A small image captioner, trained from scratch.
Model: 11.3M parameters, 64-pixel images, encoder arch vit, encoder norm rmsnorm, encoder activation swiglu, encoder patch size [4, 4], encoder layers 8, encoder width 192, decoder width 256, decoder layers 8, decoder norm layernorm, decoder activation gelu_tanh.
Training: muon at rate 0.012, 8900 steps, batches of 128.
Data: trained on simulated stained blood smears, 48750 training examples, 23.4 epochs.
Rows from block 5 of the image encoder of a small image captioner, named by matrix and row number. Rows with one number belong to one neuron. Each number is 500 + 50 x the weight over its row's rms, rounded and kept within 0 to 999. All counts start at 0. Numbers have three digits each.
After each neuron's rows are labels from the 100 images, of 14976, where the neuron reaches its largest size: "lies over" is the class under the peak. Only what is clearly more common there than usual is listed. The data: simulated stained blood smears. In brackets: how many of the 100.
# gate: MLP gate (encoder.blocks.5.mlp.gate.weight, 576x192), inputs 0-191
# fc1: MLP up (encoder.blocks.5.mlp.fc1.weight, 576x192), inputs 0-191
# fc2: MLP down (encoder.blocks.5.mlp.fc2.weight, 192x576, transposed), outputs 0-191

gate.209:500500500500500500514436500695500500500500500500500500500500500500500500500500500500500500578500500500500500500500499500600500500500360500334500500500500500500500500500500500500500500500500500500500500500500500500500500500500500732500500500576500253500500500500500500567500500500496500634500500500500500500500500500500500500500500500500500500275500500500500500500500500500500500500500500500500500500500500500500500500500500500500646500500463500500500500500500500500500500500500500500579500500500500500500500500500500500450500500500114500500500500498500500500500500500500500500
fc1.209:500500208500500500500500500500500500500500500500500500500500483500500500781500500500526500500558500500500500500500500500500500500500500500500500500500402500500500500500500500500500500500500500500500500500500500500500500500500500500371500500500500454500500500500500500500500500500500833500500500500500500500500500500500500500500500500500500500500500500500500500500729500500500167500500500500500500500500500564500500500500500500500500500500500500500500500547500500500500500500500500500500500500500500500500500500500500500500500500500500500500500500500500500500500500500547500500
fc2.209:500500500500500500500500500500500500500501500500500500500500637500500500500500500500500500500500500500500500500500500503499500500500500485500500500500500500500500500500503500500500500500500500347500500500500500500500500500999500499499500500500500500500500500500500500500500500500500500500500500500500500500500500500500500500500500500500500500500500500500500500500500500500485500500500500500500500500500500500500500500500500500500500500500500500500500500500500500500500500500500500500500500500500500500500495500500500500500500500500500500500501500500500500500500500500500500500
lies over: large cell (34)

gate.368:500452500500500500494506511500500502491496538500500500529684497500500500459501500498485196511501499500500500500500501500499500500500495502490497517500570498677500500503501500500503498493498500494501500500500505500508513500504501499517482500705499502500498500504496500533499500500500500500726533500499500504463501500507136403503500505500500500504512500500500500499500487491500496500500498526503446500499500491532500518505479500500491502527499521500500483520497501444500622488500500500479442498500500501468500500495541500500500500514501485500312508500477500500532497500500501495
fc1.368:688431414488500500500502552317550500500253632475500500500500498507499500500500501518397501496500500500500500506500499466500504500534494513498515501500501475615500500464639551515496669509399499514500500500500500510500500500503484480500459500501498508503502500503500487528499500500156498498500504500610500498509485500500558403500500501505500500503502500500500500406500500500524503500500505500496498498500500488454500515500500500500500500498461531494500580500497458495525558502511500500504500497500499509492506501500511500500484500488513530499500501717514510500497477500500500500
fc2.368:507500531500500500500500507660504490500501477494500499489500548502500500515500500500500496501504500500501500500500526498672519493490496563500500517500501764500500500546490500494500512511500477591500500500500500500492500500504444488370499500484500467502507500500525500500500461500500499499489497499286501500502514500500500500500500499503500500500500500500500500501446499500500495500500500500500500500500500500500499500488500500500510500516527500500469500500506562500501530511500500500500500500500500500448495500489502500497500500532500500500492499500459003500501531500500500500
lies over: large cell (40)

gate.102:451582500500500500500500500500481522500284500478500488500500500500500500500500500500500500456000500500500500500500500500510500465500507446571500500500500500407500500556500500500500500500500500500500500500500500500500500500563417500487369500500500488500500500507500500500500476500500500500500500500500500500500500500500500500500500500500500500500500462500500500589505500560500500500500500500500500500500500500500500500500500500500521500501500500500500500500500500500428500500500500500500538500528500500519644512500481500540500500500500500500642500500500500500500323500500500465
fc1.102:508658500500500500500500500500500500500500500500500500500500500500500500500500500500500500500693500500500500500500500500500500500376500500500500500069500499428500500551300500500500500500500500500500500500483500500500500500500500500500599500500500500479500500424500500485500500500500500500500500500500500500500500500500141494500500500500500500500500500500500500500500500398500566500500500539500500500500500500500500500500500500500500445500500500500500500500500500500497473500500500500500500530500500500500500500489500500500500500503500500500500500506500551500500500500500500500
fc2.102:499500500500500500500500500615462500500500500511500500497500486500500500499500500500500500475192503500500500500500504497501500332500500294500500500501500500500500500500541500561500499486500500500500500500500500500500500500500500502504500500501500500500500500500499500500500502500500500500488500500501500500500084500500500505500500500500500500500500500500500500506500500498500505500500500482500500500500500500500500500500500500500798500368500500500500500500510500500500572500500500500500500500500500500500501500526559500500500500472546500500484500500500514500500500500500500500
lies over: small cell (71)

gate.553:438499528500500500360493511526509510498500519509500498500502504500500500500500500499498425503501500500500500500500501485501499502497420488584500504500686172499541498533138500500500591500498500491500500497500453496502497500498477500528495500551528432495636500520500499499496497500487499506495507499479537500499500500500501529498500500500500500435501500500500500500500500502499510500537719511500498500503500500519498499519422494489503500457497500500499499503500500504495500513508500511521465498708494500508517500500500500504498500499495499496517500510500430500500554500500500509
fc1.553:589509501500501500501845496463480591508504477505500500501569501463500500500501503496511504501679500501500500496500500602509507504503428532358500493500500508486473500484846502464500500485501495518475500529500585524500501515503500519496495500392496500520455500489500500585510505500501500489509435502574461500499488500498470436503500528500500500543507500529500500507488514501499495500496400499498488500500500500388500500475552508514497500633517500500500495492501517497504472434498500500500499505313501505500418500499503500500500500499500505501475499500500500500500494500505501505
fc2.553:500500500500500500502500556502501503500500506503500500500500501500500500500500500500500501500500500500500500501500226514515500510500500499999500500500500490500500500500489500489500500491500414501500500500500497500474500500489430521492501500504500500493500500500500500500500500500500500500504500500500500500500519500500513500500500501500500500500500500500500500500524500500500501500501500500500500500500500500530500500520500500500511500510491500500500500500500505500494500500501500500500500500500500500503620500500495500500500500500501501500554500500497520500500500500500500500
lies over: small cell (99)

gate.227:500473498500500500500500526486500500500156501499500516500495500486500500488500500500503648488500491500500500500500500500500500500500500500484493500500500661500500500487500500500500555500500500509500500500500518500500604500534500595500500500540500521514500500495522500518500500500542500559502500500496500500500499500500500498498500500500500500500455500500500500500500372500500498500511500500500500500500500500494503469500500500500454500506501500500509483499500499500500500500500500500487500500500500500500389500500500500426500500500529500500501500500500500500500500500487500987
fc1.227:002500484500500500500500482500500539500444500500500500500500502500500500500500500500500500500500500500500500500500552500500500500500537500561500500500500500555500500500515500500500422500500500500500500500511500500500500500500500443502500500500500606500500500500500500541500500500500472522500500500500500500500500500500500500500500500500500500496516500500500500500508500500500546500500506500500500500500500500500500500500500500500500500183536500500500500500500754500487500500501500461500500500498500500500516500500500500500500500500500500500385500500500500500500500500500500410
fc2.227:498500501500500500500508417501517491514496627491500500479500371499500500491500500500502544500361500500500500500500486499581507465500500482430500487500500492500500500500563500340500482500497606500500500500500500502499500500500500660488508500543500501500500500500621500500500502500500477500507500500490502500500505500500500505500500483500500500500500500500500500498512519501500445500500500504500506500500500505512499500515500500500487500502500500500492500499534485500499506501500500500501500500506501500506494500521000500501500500495482500495484500500705498500500499500500500500
lies over: small cell (85)

gate.354:884522463500500500503413501547494492499506481500499498252502522452500500496500501522500502496501500500500500503501481501500500498500500392463500528500500537500500500512532500506500502510497501517500500492501499500501501500500499334441500500571500466500489500509500500456579498500501499483496501503500499499526497500499503424500500499500500498472532500507500500500503486498499395500496501503500500500500500500122500494500507499500499498534500500503499500521500500542489496498500500500500514502497500499488516502505515500473513500496501527499654500499500500500500519500500500497
fc1.354:492500719500500500480405501611500503416495505564500500502503496502500500475500500500497500497467500500501500505500500501582500500501525467542497489552500550500511501655507499614500488510507512487501500497464500501500494511511489357477494500505499499501543500499500500483505504500502461497428526502508500501499501500499511508500500481500500498422502500505500500540366462508446569500373452584501495497500500502170502500480497500500527500579482501514501577575500501495479648489509500497441508501509500502586500499507500500516497500673500485501287500502470397500500473500517500518
fc2.354:502500500500500500301504398497496500501498508455500500500500506500500500500500500500500500498509500500500500500500486999468500480500500654497500500500500500500500500500494500490500509505500499531500500500500521500500500500490500508559500500500500491500500500500513500500500500500500500500514500500497500500500511500500499499500500501500500500500500500500500500500579500500500499500500500500500500500500500500500500500500500500500500500509501500500500498500500494500500500500500500500500501500500500500473495500500501500500500500499500500500495500500531500500500500500500500500
lies over: large cell (98)

gate.85:478501522500500501010455508495507500500502493691500500501497485500500500500500496500498500502503500500500500500500500499504539483501498502487500653498500542500500500490500490525500552501499500187500500500505496516500496502496500524505503500500500500500524500501500500501500500500500500502499477500502500500459516500499518511500500501500500500467563500500500500506500440500501499500499500500500498500500500500333500500503420500500501484506526500500500486500500502458500432500500500502501513500500500500570488500505502500535402500500500501500498500500493501500500497500506500500
fc1.85:391500498500500500530494541467500499500500500501500500499421499500499500501500417494558500500500500500500500499500620500500500517498334498500500500501485500501500500488508499500500672501500500501500500312500513500500503500660569499502500500561515501499475500500501500646498499500583500495449504375547500500501408500461498497500500500500500500502484499500500500502497512501502501500460472500500500500500499500479500500499442499500499505686765500500500506501500499500500174503500500489552586500494504500543561500500501500484499500500497507500474397519500489500498482500499500500
fc2.85:500500500500500500514500499500500500500500500460500500500500500500500500500500500500500500500500500500500500500500500523500500500500500287541500500500500500500500500500500500500500500500500499501500500500500853500504500500500000497500500500500500500500500500500499500500500501500500500500500500500500500500500500500500491500500500500500500500500500500500500500500500500500500500500500500500500500500500500500272500500500500500500500500500500500500500500500500500500500500500500500500500500500500500500499500500500500500500500500500500500500500500500499500500500500500500500500
lies over: nucleus (100)

gate.308:519477487500500500469556428498532507480501446503500500518345500500500500510500497500481499509500506500501500500499506538442500520500499496505501543504498522605498498442647501336500457500500500503500500556500484509496470509425499460510516500500509500500503500473495500463504494500520524500508513514535502500625504503501000498500500511500500500500501500501500500502500382457507585500500500500500497497517497499501500500491500495500495492422553500509500455499500494499518527451499500500500491500523502511535401500492505500470499500500496509500519505462501497500506500500500500462
fc1.308:502622810500500498500578484428500500500506478504500500466477474499502500500500500486500408575494500500500500497500520493272494487500488518502500491500499442447500500610530500497498439519507499487515501499499500500499503576505454499500507500557501500500491500500500500500509518500505485500430500500392500500517500500500920497500500501500500500416500486503500500491506501500500498500492500502500517500499512504487499500513509500500510500500429500506506500494487523497536512470500500489618538514499501500546474500502573500471498500500506503500399500524500490499500500500576500498
fc2.308:500500500500500500497359499500429500500499523492500500496500502500500500500500500500500486501500500500500500501500522999538487501500505532468500500500500506500500500500514498510500500500500344521500500500500500500526500500500503496501500500552500427500500500500288500500500498500500500500513500500434506500501499500500624499500500500500500500500500500501500500498479502501500511500500500503500500500500500496499501500500500500500498500441486500500496500500500457500412586507500500500500507500501500500515487500501501500500500500499500500499498500503479501500500500500500500500
lies over: small cell (100)

gate.435:492556488500500500498501448491524498500475508417501499500463497483499500506498494494498501505532494500500500490500505496501490498528357500500500508500512393497500500492475500482500446470500500501507500501500590544575495693500492500586499500505498412493504500697500500520497513500534539579481481506504523500506502499498502500501500509500500500522523499501500500506530488469500495500510527501499500500500515499096500500499390501494501477461508500499501500458499519445511256496500500500500490493502502501544659500506399500500470500501500557500384508500500487500506557500505503459
fc1.435:490563402500500500676500499477500491500435531217500500500489474500503500513500474500500548512507500500500499497500501500519500500574500512539500403500499391491509500474480499500507747594497500440500500385500549500499500509494472495554500500530450471500609500683501500514500511500529502534504468500477520500499504497500482505500500508500500500507499500500500500493707486497500501500536500547500500500500519499458500500520483500493646421577357500500500489567500512504526366495500500497500485507577500498500617499520492500495509500500450501500408499500485406500500494500522513498
fc2.435:500500500500500500584513420618500500501456509303500500511500477500500500500500500500500497513500500500500500460500482002442500573500498494484500500500500505500500500500502501476500496500500463491500500500500499500612500500369566441500565500501500729500500500500462500500500534500500500500497500500505499500558496500500497502500500498500500500500500500500500500515299500500501444500500500461500500500500500501489500500500500500500503504488500500500506500500499496500449510500500500500500500498499500500502469500498490500500500500500500501500513500500493496500500501500500500500
lies over: nucleus (68)

gate.120:504519498500500500500460500501500365499533500535499500498500680228500500516500500476500565521438500495500500499500504500502499620500501509459500500511489494527500500480360499503505500523500500441488500467499500500500505421500467500488499500444500321625481500497499500499495521500505521489366500500490500500498501500500397498497500497498500500707503504501500500500500500500492501500500721500501499500500501500500505501501499499500511506781502500500500521501500492501536497544500500500499514502419427499498467500577494500503512500502487503500555473507500392500501500500474500500
fc1.120:500500504500500500498544512500500518515500772485500500500943503505500500431500505500514500328555500500500500498500420532523516500500350497503500500500542544500502500483537454543500459500486500499500500500500501498500587500496597502499500500500499619500479500500500500405500497500501492481493498500505500500506500500500568498500500497500500500431500450500500500505500500495501500500500444505500500500500500500511501500505500502500500543454495500474500591374500503499510526454500500505496460528512500497500486500502500500497500500501500515500314488516501535500498500500491500489
fc2.120:530498497500500500500504497501500524500500511550500500500500502500500500499500504500500504500500499500500500501500500501506500500500512500500500506500500500500501500500487500501500500500500510493500500500500500501514500500490500486509500500488500467501500500497478500500500500500500433502684500500499500500465502500500500498500500500500500500500500500500500500489500500502500507500500500500500500500500500537505500500557500500500507500381500500500498501500510499500561480500500500500500500493491500500500359500500560500500500500500107500501980500500540482500500500500501500500
lies over: large cell (43)

gate.465:167452464501501500500480531435499464499497501537500500498543531492499500502500500501502501523508497500500500553500489469547472500501500491514500500499512501504500497425498652501500500502498500506490500500499493500500500342487560500528500500502501662414483500490500500501500500500500500500498483501643497500472492500500459427500500500500500500440535500502500500409500495514507491500311500505502500502500500500500328500500503500500523493502501500500501502596500500500466644535499500526499532500568502495501506501450713500544518500521267529500518498495500472500499486500500500515
fc1.465:500501501500500500511641480328494506497506499565500500498502236502501500504500500500509495571500500500500500500500492485105500316500500500494500500500500503539489500815440504500500462500501500500500500501500507500501486515440500494504508500500505513495495500503500500522504505500514441508501499500528500500500495500500500500501500502500500500497483500500500500504494449534527497500502507500500501500500500499505498500547500500500498496500500500495500501493501584495556502394500500535482500498467537500514509517500523500501539500502463501501497496500499590500500471500502500490
fc2.465:499499500500500500501500501425493500500472500512500500502500497500500500500500500500500714622501500500500500500500500292428500375500500498502500500500500500500500500499500500722500500499499500495500500500500500500477500500501499497500500500500500500503500500500461500500500500500500499500493500500596500500504500500500480500500500500500500500500500500500500500544483500500502421500500500500500500500500500500501500500494500500500500500500500500500501500500500490500493499500500500500500500500500500500440407500589483500500500500500500500500000500500500462500500501500500500500
lies over: small cell (96)

gate.398:496516505500500487363605500502580500500498493501500503582458419506495500475500501503478500492532500500500502511500500501464529502547498634500500544498497861465497510472458522499500514499500500472500500500521499500500507497562499518500500500430478439499502500415500500523438518500500470500469257434494500500498485500496556575519500503500500498479515500500500500597460551453500500500486475503488553501500500501454500499499497512500500496750728502499500504496525500450496468510500500500505495498469491500431488500499428500493480500495501500505500500488500603500539484500521500511
fc1.398:504500498500500476500623500490502499517499494500500501552496467505484499474500494500483500496503500500500500500503501514442511507555513773500498507489499945498487522470497504453502497503500500482500500501514469499500502490525500531484495501432490461499500500264500500502484560500502493448454404484500500500500493500498608540500500500500501498500527500500500504523482622463514501500496460439492527502500501542438500500500500519500496501592602501499500502500500548498449513504500500502508498500447495502422467500500462500493500500494501495509520507498500590500548462500506500517
fc2.398:500500500500500500000348409500495500500500500460500500500500487500500500504500500500500500500454500500500500500500499500497500500500500384495500500500500343500500496500496498500500500500500500500500500500500310500515500500500641448500508500592500500500500500500502500500500499500500500500500507500500500500500500500500484500500500500500500500500500500500500500500500500500500472500500500451500501500500500500539500500500500500500500500500500500500500499500500500500500384500500500500500505500500500500499550500500500500500500500500500500500522500500501416500500500500500500500
lies over: large cell (100)

gate.396:500500521500500500500486500500500500500500342500500500500500500500500500500500500500500500500500500500500500500500500500500500500500500500500500598500500579481500500500500500500500516500500500500500500516500500500500500506500500500500500500500500500500500500500500500072500500500500500500852500500500500500500500500500295500500500500500500500549477500500500500500500500500500500500500500500500500500500500500500500500500500500500500500489500500500500500500500500500500500500500500500500500500500500500500500500500500500500500500500500500500500500500500643500500500500500500245
fc1.396:500500500500500500500500500500500500500500500500500500500500500500500500500500500510500500500500500500500500500500500500500500500500500500500500500500500500500500500500500500500500003500500500392500500500500500500538500500500500500500500500500500500500306500500500500500500500500500500500500500500500500500500500500500519500500500500500500500500505500500500500500500500500535266500500500500500500500500500500500500500500500500500500500500500500500675500500500500500477559500500500500500500500500500500500500500500500500443500500500500500500500203500500500500500500500500500500
fc2.396:500500500500500500500500500500500500500500500500500500500500500500500500500500500500500500500500500500500500500500500500500500500500500500500500500500500500500500500500500500862500500500500500500500500500500500500500500500500500500500501500500500500500500500500500500500500500500500500500500500500500500500500500500500500500500500500500500500500500500500500500500500500500500500500500500500500500500500500343500500500500500500500500500500500500500500500500500500500500500500500500500500500500500500500000500500500500500500500500500500500500500500500500500500500500500500500500
lies over: large cell (49)

gate.564:938641500500500500497583575481555458500509491500500500499530516500500502500500499500502497498483501500500501530516517514430500500486387501476499515500500524456493500496488500479501534502505500505500500482458504499500573500472484499326500500509505460499497500501501504595500501500507495500500493499491500500482482500500495528502500500500500500221500500500500500512503482501500494500500445499494497500500501503500501501535500430500529500527504500500500499543489427490614484500498500500494537473429500500488611500406502500500503500477497500468681500497501501500503524500503500474
fc1.564:499504577500500500500370500502500421500488508498500500500435494458500500500500501493491517500485500500500500500501499497564498500500501520545500500500475532504432500479502500497500528500500500504499500506500500500439488502489500531511501500484500508500503500494500500534500501500498791500511524501498500500252588500500495500500500504500500500515501500500500500308494500498107486500500505500500500500500500500494500500468500500500500500497497500500500500497500491499503512631500500500466583500503500500510491500502478500518494500503534469500497500502499394500577498500487500670
fc2.564:501500500500500500489489489495510500500500570488500500500500573500500500500500500500500496499500500500500500500500834505462500495500500501503500500500500500500500500500531501503500500500500430497500500500500499500936500500501474494742499500502500500500500500500500500500500505500500505500500500500498500500497500500500500500500500500500500500500500500500500500493815500500500479500500500501500500500500500501508500500488500500500500500494500500500500500500500500500500499500500500500500500500500500500500508500501527500500500500500500500500499500500500500500500500500500500500
lies over: small cell (94)

gate.213:500157500500500500500500500495507401500490500500500500500453318500500500581500500382491500500500500500500500500500478500492500500500500534826500502500500500500500500510664510526496500500500500500500500500500503500500500500501500522613500500440500500500556500500500500500500500500498446500499546492500500500500315500500500500500500500500500500500557500500500500500500443500565500500500501362500500500500500500500500500500500500500453493500500500500500482500529500289475500511500500500507524500523500500622510500488579500500500500500492500500500500500500487500500500500500500500
fc1.213:500697509500500500500500500500500500500499505568500500500597499500500500425500500500500447500500500500500500500500516477500500502500500499500500500500286500439500500500489500500500500513505500499500500500448500500492504507546500500238500500500500433500500500530500500506500500500403731500501394520531500500500500500500500500500500500500500500500500500500500500489500500500361598500500500500500500500500500500507500500500500500500499508500500500500500514498500500499535498499500500500501500500499500500500500500501315500515166500500507523500500500500500509500551679500532500500
fc2.213:500499500500500500500611500504570500499496498552500500500500473500500500501500500500500500562500500500500500500500497500302492500498505500514500501500500499500500500500500500999500500494500514498500500500500500500499500500500500496502502500500500512501500500500511500500500525500500503500507502499557500500868499500500500500508500500500500500500500500500500500507540500500501527500500500500500501500500500500500500500499500500500490500494498500500549500500500472500498498501500500500500501500500500500592488500502506500500500500513501500500474500500468519500500582500500500502
lies over: small cell (96)

gate.424:693684497558500500483522498539500498480495498500498490500226490500500500514500500501496509500498500500500500495500492499499496505500582498487500501500492460706387500501429500496502684528500497532483500513501500500495538500408501587499500500525508489499502500506500500520500500500503520505449502498494500500502500500492500593500500496500500499497500500502500500503548501500560500500500492502500500500500500517504500500498500479500500497600500500506500434493482506500489505500500500493514524500213500499501727501512483500498462500648528500500485414499500467500500488500500500458
fc1.424:503551559502500500498448516475498498360504695501500500500484482500500500500500500499394398517487500498500500457500505523503507482503504457445500455500491499610467500565499500495500506500500499524500499549505494501500500502499460505486500500503500522499515500503491500577497497500511497501450500503487500501500480500466508521500500500500500500479509500500500500500279499500492516500501498500500499500500500496508506500488481502500493499499499500500500498508500499501484502440500500500542484499114500500499498500542500500504500500866516499500498449506500462501505500500499500495
fc2.424:500500500500500500500499502401510499500500500499500500500500402500500500500500500500500498505500500500500500500500009193537500505500500494500500500500500500500500500500502500499500501515500510531500500500500486500275500500518561497494499500511500500500500500500585500500500500500500504500498500500515500500495500500500500500500500501500500500500500500500500500429271500500500498500500500498500500500500500500500500500495500500500500500495500500500500500500498528500507508500500500500500500500500500503500515500500521500500500500493500500500500500500497500500500500500500500500
lies over: small cell (99)

gate.169:500498503500500500444500522572473503499428500499500500500495532494500500500499500483502500500496500500500500497500500503499509500495597372356500495511518504491495500622506500500500624500500580582526500511500510500500499495508489498414457500500503499503505500394500500614504394500517496500498464502518500500510502500500499502500500500500500504483642500500500500496516501518501375500504416497499498500500500501029500487500651500500531507499501500502500497496496500554500675500500500500489524503498500500500515500492502500499500500500524493503496497503500475500501495500501500501
fc1.169:500499501500500500446500500531499598499492417474500500502487525497500500513500502490500500505499500500500500500500500468500502501499503437484500436505504501446500500594505500500500739502485521640499500593500501500500487492510490491500421500501502487500505500353500500504500451500544497512508465500540499500501500500500498502499500501500500539480559501500500500494516484509529276500506489481500499500500500500066500493500555500500516510508498499500500500486500498505510750509500500500497500500488500500498501500479530500501528500499500500502500500501499489500501495500500500500
fc2.169:500500500500500500503274111503500500500500500453500500500500502500500500500500500500500500500500500500500500500500500726500500500500500566522500500500500514500500500502500500500500500499500500536500500500500394500542500500500471103499500500500500500500500500500499500500500500500500500500500499500500500500500498500500491500500500500500500500500500500500500500503356500500500500500500500369500500500500500500562500500500500500500500500552538500500500500500500500500500504500500500500500497500500500500503501500500495500500500500500500500500502500500505496500500500500500500500
lies over: large cell (99)

gate.442:499510475500500500500448497500500500501230488501500499499375508424500500520500502495501496425485500500500500502500509499505500499501502507500501491502501504500500500498633495481500651492508498633509498502509500500488506512598500505694500500489501500511501500500499500550502501500497500514491594500492500500316510500493501502503500502500500501503500500500500500500518501500399499500497551500500500500499500507519507500399500521500504501466516500500501500232496500513461479548501500466497659500495500500500436500517222500498476500494582519500437496500500500500527499500472500500
fc1.442:597539380499500500499518505500505498462655509501500500499839478494499500506500498510499510515502501500500500500501498483496490500500411498405500501499500500436493500495405507511500500515500500511494501471481500500500499497499499491355500500509500497497501500528500500501503500500501508486503499500502500500504475500500505478499500500500500499477495500500500500504630500500590504500497455500498500500501500499499500500595498444500504500509481500505499493578503502490497417494490500519505204500446500501510769500499502500493518500482498483500667501499500602500484470500500500500
fc2.442:503500499500500500497520450445501500500351496646500500500500491500500500517500500500500503501500500500500500500500758582444500499500500506495500499500500500500500500500491500587500501536500500508500500500500500500999500500498501504586499500500500499500502500500493500500500500500500500500494500500500500500498504500500521500500500500500500500500500500500500500500726500500501499500500500500500500500500500500499500500500500500500499500613500500500500500500495501500501500500500500500500500500500500500471502500500499500500500500502504500500426500500502498500503500500500500500
lies over: small cell (98)

gate.179:500073506500500500525488497501505506499494545492498500498493500500500500500500501500497500497559499500500500492500388506500488449500500455505502476500500489503500500502513502493485668500500499502500500508501500505502883507501501502471499500500343624500507500491500500502489541500489493489499489528500500495500504500508507468425500533496500500506498500514500500444501501470498497500503500501500500496510509504500501500511499519500499500499486502489500503513500487518499660514500500499500500496506499502500504502500390500525505500496492500499499507500501530500501510500499498492
fc1.179:501529500500500500501475502549608509499500503499500504505516566500500500493500500497418500498500500511500500466500528526501500499500504500508497500409500574502385500569420500494500493501509503500499500496503501500503000500500492493364471540479500505501490500543500500577499499500500427605498514500500501500384498500500500498623500447506500500500500500496500503494515492502500500500501500593500499500500502500459500500500500493500511500427499504500500500500501525378496501502500500496499506500493427500508526500527480500500503500500502490500500557523502351500500472500498500569
fc2.179:501500499500500500500500456556747501500294466502500500499500497500500500535500500500500527501500500500500500500500505626413419500500499446459500512500500503500500500511303500524500488418501458474500500500500500501415500500500497020501435500442500502499500500500508500492500392500500499500536504500495500500512510500500468500500500500498500500500500500500500500495596500500500492500500500501500500500500500501499501500501500500500479500540500500500500500500495500500530585499500500500500502500500500500498482500514567500505500500500500500500500503500497504500500500500501500500
lies over: small cell (95)

gate.63:608497501500500515084866500538501503448495514501501533517560532502504500508500491572503453500498498500500500497500500489494500536487456500499500450501500406500505500500500493507500500490496500409504500493500502500500499534489500524408545500507518502502499500534503500499500501500601500501503649504500500500501500500500447500500500495502500502442424499500500500518495501502500473500508496484499489500500500461483520500500501496500495503585498500499500496518486474500529448485501499467498500498500499495587600500592500500435447500500523488499450491501499462500457461500496503446
fc1.63:496500512498500498558702500495501469473557500503499520501488567548498500500498498500500500501530500498500500530500500498500460501533518500497500543493500421472500499460487500548500508560501500519500501500478501493500517516500496485437500500493501471499498500501497500503500496500493522503562500394494363500487500500503546500500500498492500498500496519500500500415500500498325490500856533352502502501500500501405500503500497500500471448498505499501500508461505367498500698517500500497555500499500500500519404500251499500473515502498493500503501509499504469503503498500650497501
fc2.63:500500500500500500513496502505495500500501500623500500500500500499500500500500500500500481500498500500500500500500504507500494494500500504458500500500500500500500500500500500504500500511500500633500500500500742500501500500500546502501500500500500495500500500500499500500500498500500500500500500500500501500500499500500604500500500500500500500500500500500500500504501500500500500500500500493500500500500500500999500500499500500500499500494501500500500500500500500500500500500500500500500500500500504500421497500507499500500500500500500500500465500500500476500500500500500500500
lies over: large cell (85)

gate.150:500500500500500500500424500500500163500500500500500500500500500500500500500500500500500500466500500500500500500500500500500500500500500500500500500500500500500500500500500500500500500500500500485544500500500500500500500386500500500488500500500500500500500500500500500500500500500502500500502500500515500500582500500500500500500500500500500500513500500500500500500500508500500500500500500556500500500500500500500500500500528500500500500654500500500500500423500500500500500955500500500499500500500500500500500500500520500500500500500500500500192500500500500500500500500500500461
fc1.150:500500266500500500500500500718500525500500496500500500500370500500500500500500500500500454430500500500500500500500500500452500422500500500569500500500500500500500500500500500500500500500500500501500500500500500500500500661500500500500500500500500500500500500500500500500500500500500486500500495531327500500492500500500500500500500500500500500338500500500500500500500500500500508500500515181500500500500500500500500500500382500500500500500500500500500200500500573500502500293500500488500500500474500500500500500500500500500500500541500500500501500500500500500500500500500500509
fc2.150:500500500500500500500500500533501500500501501520500500507500470500500500501500500500500501500500500500500500500500500500482500467500500506500500500500500500500500500500500497709500500500500500500500500500500500500500500500501500500999500500500500500500500500500500500500500501500500492500500500500565500500520492500500500500500500500500500500500500500500500500500500500500500500500500500500500500500500500500500500500500500500500500500493500500500500500500500614500500498500500500500500500500500500500500500500500586500500500500500496500500500500500500543500500500500500500500
lies over: large cell (44)